A small image VQ-VAE, trained from scratch.
Model: 5.34M parameters, encoder arch vit, encoder activation swiglu, encoder patch size [8, 8], encoder layers 6, encoder width 128, decoder norm batchnorm, decoder activation relu, decoder widths [64, 64, 128, 256].
Training: normuon at rate 0.014, 3900 steps.
Data: trained on larger renderings of crowded toy scenes, 11.0 epochs.
Rows from block 1 of the decoder of a small image VQ-VAE, named by matrix and row number. Rows with one number belong to one channel. Each number is 128 + 24 x the weight over its row's rms, rounded and kept within 0 to 255. All counts start at 0.
After each channel's rows are labels from the 100 images, of 14976, where the channel reaches its highest value: "top examples" is what is common among them. Only what is clearly more common there than usual is listed. The data: larger renderings of crowded toy scenes.
# convs0: first 3x3 conv (decoder.mid.1.convs.0.weight, 256x256x3x3, each kernel summed), inputs 208-255
# convs1: second 3x3 conv (decoder.mid.1.convs.1.weight, 256x256x3x3, transposed, each kernel summed), outputs 208-255

convs0.109 [121 101 113 199 122 142 126 118 150 158 117 128  82 160 155 104 126 134 129 128  62 121 136 133 146  73 122  97 114 114  80 116 133 122 104 139 122 139 152 127 132 148 139 107 114  97 124 153]
convs1.109 [160 149 110 109 155 102 127 105  63 118 112 118 167 131 168 102  75 104 119  58 135 132 136 140 128 178 153  98 108 140 114  96 164 130 110 168 160 132 140 112  80 134 150 147 118 147 163 118]
top examples: count: six

convs0.138 [122 117 181 151 136 122 141 151 104 103 111 130 126 111 144 124 147 118 150 139 122 106 130 167 110 114 159 128 118 101 165 107 138 152  88 117 102 126 102  68 101 112 103 120 147 112 119 126]
convs1.138 [169 155 113 142 107  80 143 101 104 120 160 140 120 122 124 103 128 128 132 141 113 122 118 102 112 132 133 121 119 108 124 107 162 141 130 125  82 153 104 146 170 127 137  70 108 141 108 111]
top examples: blue object; light from behind the camera; its colour: blue

convs0.7 [120 102 139 156 140 112  98 110  92 111  96 109 115 117 129  85 118 135 142 116 106 126  95 137 149 123  98 104 137 125 116 124 132 155 116 136 160 145 178 118 123 144 131 120 124 125 141 125]
convs1.7 [125 109  84 149 136 108 128 132 145 117  86 123  84 141 126 149 114 130 157 113 123  91 110 144  98  93 115 112 140 186 114 147 116 117 162 153  88  83  78 160 154 127 151  96 127 138 119 132]
top examples: blue object; its colour: blue

convs0.44 [ 83 132 143 118 139 121  79 126 140 117 102 137  98 114 125 148 121 112 179 109 138  99 140 134 145 160 139 148 128 141  94 105 111 112 103  79 126 158 129  95 120 132 113 161 144  99 120 145]
convs1.44 [115 110 118 179 138 105 113 115 119 172 135 152 157 116 135 108 127 125  99  95 156 150 153 127 165 111 168  97 133 128 159 119 142  95 110 123 158 153 155 141 114 138 183 161 115 111  75 137]
top examples: its colour: orange

convs0.121 [154 104 107 136  88 139 189 114 119 143 124 134 102 164 141 117 146 116 143 126 111 112  89 121 154 112 142 131 138 108 111 129 124 123 124 155 108 174 135 162  98 137 135  88 105 131 154 131]
convs1.121 [121 142 104 137  99 137 166 122 109 151 140 126  88 120 126 129  85 104 144 102 126  95 116 144 138 106 123 140 121 162 162 117 132 136 143 148 115 146  94 138 113  99 106 108 128 159 152 127]
top examples: its colour: purple

convs0.149 [113 171 145 144 117 100 135  90 167  78  91 124 139 128 132 114 137 128 132 139 105  79 124 102 107 130 129 112 105 153 129 131 109  95  91 118 142 126 100 109 112 128 116 146 100  71 154 134]
convs1.149 [140 189 100 136 150 134 121 149 132 128 123 116 126  92 110 135 113 155  89 143 127 167 138  80 163 140 117 114 140 123 128 129 147 146 156 120 108 129 128 143 120 124 145 114 113 182 144 121]
top examples: its colour: red

convs0.1 [ 92  83 141 150  80 143 109 102 123 118 123 145 150  88 130 100 116 154 113 142 105  82 117 115 136 121 115  96 139 147 119 127 103 130 105 113 106 139 150 139 139 136 154 161 122 131 144 112]
convs1.1 [122 161 153 183 129 140 140 122 124 115 148 112 147 115 111  99  87 155 161 142 133 115 138 163 113 143 144 117 143 132 164 136 108 101 145 125 171 126 172 120  89 119 138 133 135 101 138 184]
top examples: its colour: orange

convs0.27 [166 171 131 216 109  91 132 118 151 102 144 134 107 122 124 100 180 154 134 113 131  82 154 158 124 110 147 113 102 127 155 100 115 136  94  78 129 162 107 127 156 106 140 102 126 125 104 141]
convs1.27 [138 103 152  90 143  95 135 126 135 142 157 124 143 122 113 131  91  98 110 126 102 127 121  96  89 145 115 149 132 112 135 165 125 119 133 105 122  81 163 103 166  91 117 123 132 128 119 132]
top examples: its colour: green; its colour: teal

convs0.84 [139 105 110 174 118 103 147 130 124 154 132 144  92 141 116 135  99 131 124 101 106 115  91 149 145  72 172 126 206  87 118 150 137 136 127 142 103 143 122 126 130 175 120  70 130 132 117  93]
convs1.84 [115 145 190  67 139 162 120 149 128 127 129 169 100 111 110 106 136 105 106 152 171 130 143 153 125 157 121 120 136 132 123 141 149 143 145 134 137 123 123 126 128 100 119  93 143 155 120 127]
top examples: light from behind the scene

convs0.95 [142  92 136 126  87 100 123 102  97 123  87  92 122 106 138 158 143 119 158 143 166  70 124 150 152 124 137 140 102 153 142 110  96 140 101 130  94 161 133 107 105 115 115 143 131 182 111 107]
convs1.95 [156 191 158 139 153 144  92 107 134 123 143 148  79 114  88 114 116 124 130 123 160 128 120 156 168 180 145 140 161 112 162 139 165 105 112 144 158 142 118 184 108 135 135 145 139  77 150 127]
top examples: its colour: red

convs0.168 [139 112 166 187 131 142 131 152 130 145 119 136 137  96 151 120 192 154 151 119 106 164 141  94 142 120 129  74 101 121 123 144 130 151 123 132 155 149 140  69 154 131 126 107 125 111 121 138]
convs1.168 [127 150 110 155  82  97 169 135 142 127 121 119 115 151 142 140 129  97 146 134  87  57 110 121 147 130 175 114 145 103 143 149 142 146 133 120 110 124  96 127 114 142 143 112 133 180  76  97]
top examples: teal object; its colour: teal

convs0.31 [143 150 102 120 119 156 129 158  88 106 148 131  85 117 102 116 119 121 122 120 109 135 137 146 129 143 148 107 150 154 126 121 142 133 110  92 127 125 116 109 167 120  94 107 112 105 168 140]
convs1.31 [131 128 150 111 144 157 102 149 156 157 152  89 151 158 141 171 140 141 144 125 151 111 149 155 101 140  85 173 116  67 102 149 122 108 145 134 129 114 149 127 130 122 132 128 107 146 120 103]
top examples: green object; its colour: green

convs0.201 [118 140 132 110 112  87 138 137 139 135 105 159 166 154 131 148 171 155 134 133 127 139 130  90 134 160 107 166 127  96  73 123 163 172 151 137 158 134 157 137 102 160 150 129 137 120  93  86]
convs1.201 [130 136 121 141 132 175 164  92 137 133 163 123 131 151  80 157 121  95 139 142 108 102  98 157 148 110 147 124 124 122 158 125 118 144 111  91 144 146 117 164 117  80 130 129 173 120 139 147]
top examples: count: two

convs0.215 [150 125 161  98 118 121 147 163 124 156 124 100 140 109 140 171 142  71 116 138 142  74 141 131 139 101 166 168 102 153 133 107 120 140  94 120 101 167 131  72 120  98 120 118 184 161  78 118]
convs1.215 [126 111 103 155 146 138  88 100  98 107 169 138  85 156 122 140 117 153  87 113 150 162 141  69 142  92 147 112 154 133 144 118 159 103  96 101 124 105 153 149 147 139  82 156  87  78 134 149]
top examples: light from behind the camera; its colour: red

convs0.21 [116 106 107  89 145 141 110 141 100 128 122 115 125 122 116 144 109 156 134 114 124 120 141 140 125  96 106 134 149 136 129 155 144 136 114 142 140 123 162 100 154 108 135 131 140 179 167 128]
convs1.21 [147 118 147 131 112 134  88 112 116 119  91 101 134 123 115 129 128 108 161 141 133 133 115 137 162 122 121 119 112 153 131 130 131  85 124 113 108 125 150  99 137 120  87 145 118 111 142 106]
top examples: its colour: pink

convs0.206 [139 126 141 108 149 146 126 118 141 142 137 139  98  85 166 142 186 144 107 108 112 117 132 188 134  96 141  90  85 134 143 114 121 135 124 138  97 133 107 125 163 111 141 101 138 153 111 159]
convs1.206 [147 120 149 141 124 179 145 102 136 150  93 118 159 151 129  92  73 138 107 160  97 111 145  61 124 134 123 117 150  80 118 132 159 104 149  92  81 127 137 142 139 154 133  94  83 135  92 116]
top examples: light from behind the camera; its colour: white

convs0.101 [149  97 103 113 121 141 146 117 121 109 154 125 119  79 164 191 156 131 127 115 165 120 126 122 150 107 124 112  90 131 113 101 139 173 150 162 127 142 122 121 165 105 185 115 171 186  98 145]
convs1.101 [ 96 110 140 111 155 143  49 169 155 145 132 127 126 118 153  92 115 154 152 162 122 106 151 119 120 158 111 136 187 116 141 125 138  85 120  92 106 118 168 187 166 141 126 121 126 114 131 128]
top examples: light from behind the camera

convs0.250 [125 125 127 101  76 129 114 154 106 123 116 129 131 151 178 128 159 174 125 134 117 117 123 110 126 150  91 133 138 156 120  93 131 143 125 135 116 174  94 118 173 137 173 159 120 126 164 133]
convs1.250 [155  78 145 176 161 132  93 125 132 126 168 123 128 106  78 109  98 122 118 123 181 155 164 120 102 120 121 162 172 142 128  87 121 159 127  90 178 122 146 144 131 105 139 144 132 138 145 126]
top examples: red object; its colour: red

convs0.4 [110 106 135 179 112 124 157 131 104 105 124 127 112 154  99 110 108  96 153 115 125 117 120 144  77 163 139 135 119  87 132 150 120 102  85 126  82 136 125 132 106 111  98 113 117 123 127 133]
convs1.4 [182 145 135 117  90 126 156 135  87 127 137 108  68 119 128 162 117 125 103 118 142  94 106 134 140 131 150  93 123 109 116 113 168 134 141 114 153 117 108 134 136  82 147  98 147 128 117 152]
top examples: its colour: blue

convs0.69 [148  98 103 101 102 146 158 101 113 138  96 127 113 154 136 109 151 108 130 135 108 153 112 100 130 112 149 119  89 123 123 115  99 158 135 141 102 146 169 123 108 125 113  87 106 128 143 135]
convs1.69 [108 125  56 157 110  93 119 117  96 120 132 129 105  65 118 136 139 109 112 152 107 114 121 138 166 126 158 122 161 179 141 116 149 157 131 175 166 139 121 129 150 126 111 113 125 165 149 140]
top examples: its colour: purple

convs0.14 [127 136 102 157 146 111 116 137 153 117 110 135 153 117 117 125 194 108 138 142 194 126 133 132 136 172 126 114 113 120 125 118 101 152 165 105  82 126 112 108 134 154 124 128 102 140 108 151]
convs1.14 [125 152 166 140 115 137 109 137 150 147 158  99 159 164 156 103 117 158 127 133 114 127 139 131 113 112 142 131 111 101 141 117 128  97 138  51 137 107 191 166 122 162 175 132  91 114  86 140]
top examples: green object; its colour: green

convs0.115 [110 107 149 184  61  99 143 112 123 117 112 115 125 111 144 123  89 102 190 128 120 121 128 133 134 103 130 118 110 160 191  88 132 100 122 107 124 153 126  99 122 119 154 140 149 158 147 109]
convs1.115 [110 123 131 132 159 170 104 116 130 132 108 147 132 108 152 126 126 117 104 132 151 140 141 109 138 116 114 150 135 116 104  98 139 123 121 118 139 127 188 136 106 184 120 125 134 113 129 166]
top examples: red object; its colour: red

convs0.182 [114  96 137 154  80 138 147 102 123 116 158 115 140 137 140 137 183 119 161 129 118  85 160 127 150  96 118  89 128 127 124 101 118 127 149  87 106 121 119 146 125 127 125  42 109 153 122 159]
convs1.182 [119 168 151  76 182  88 111 167 126 145 152 151 116 131 157 156 155 138 139 124 103 103 112 150 132 169 131 134 117  71 127 131 162 119 152 144 185 102 156  98 127 148 155 180 117 116 143  64]
top examples: its colour: green

convs0.167 [140 122 106 160  84 112 125 117 141 144 112 144 129 120 106 146 156 121 106 118 102  36 111 121 126 128 128 122 142 147 112 149 118 142 134 123 121 148  57 124 129 116 116 163 116 162 120 145]
convs1.167 [158 117 148  97 134 164 174 130 109 105 175 138 144 125 140 148 151 155 108  93 111 196 140 124 125 129 127  99 157 129 149  99 128 146 165 135 157 155 103 135 151 108 116 106 115 142 140 144]
top examples: count: two

convs0.114 [141 131 139 114 101 111 124 162 111 144 146 112 105 123 119 151 134 120 128  93 130 121 116 136 122 171 116 128  83 134 169 127 156 128 151 141 161 160 141  85 134 110  83 117 137  81 108 105]
convs1.114 [135 143 115 114  97 129 123 103 151 160 119 132  75 149 127 120 148 135 147 141 140 102 136 125 144 127 141 105 140 114  82 110 124 129  78 117  86 107 153 132 170 165 111  94  87 186 137 109]
top examples: light from behind the camera

convs0.12 [115  95  89  90  96 153 125 124 111 130 149  82 138 155 158 137  87  97 143 132 106  85 130 140 119 115 152 133  68 159 102 160 120 139  84 130 112 157 185 126 134 136 143 139  99 129 108 147]
convs1.12 [159  98 104 128 144 123  79  99 130 116 123 111 171 112 127  92 107 138  80 101 117 118 146 135 126  87 136 115 104 144 131  63 128 197 101 142 183 145 158  67 140 134 132 131 114 137 114 139]
top examples: its colour: red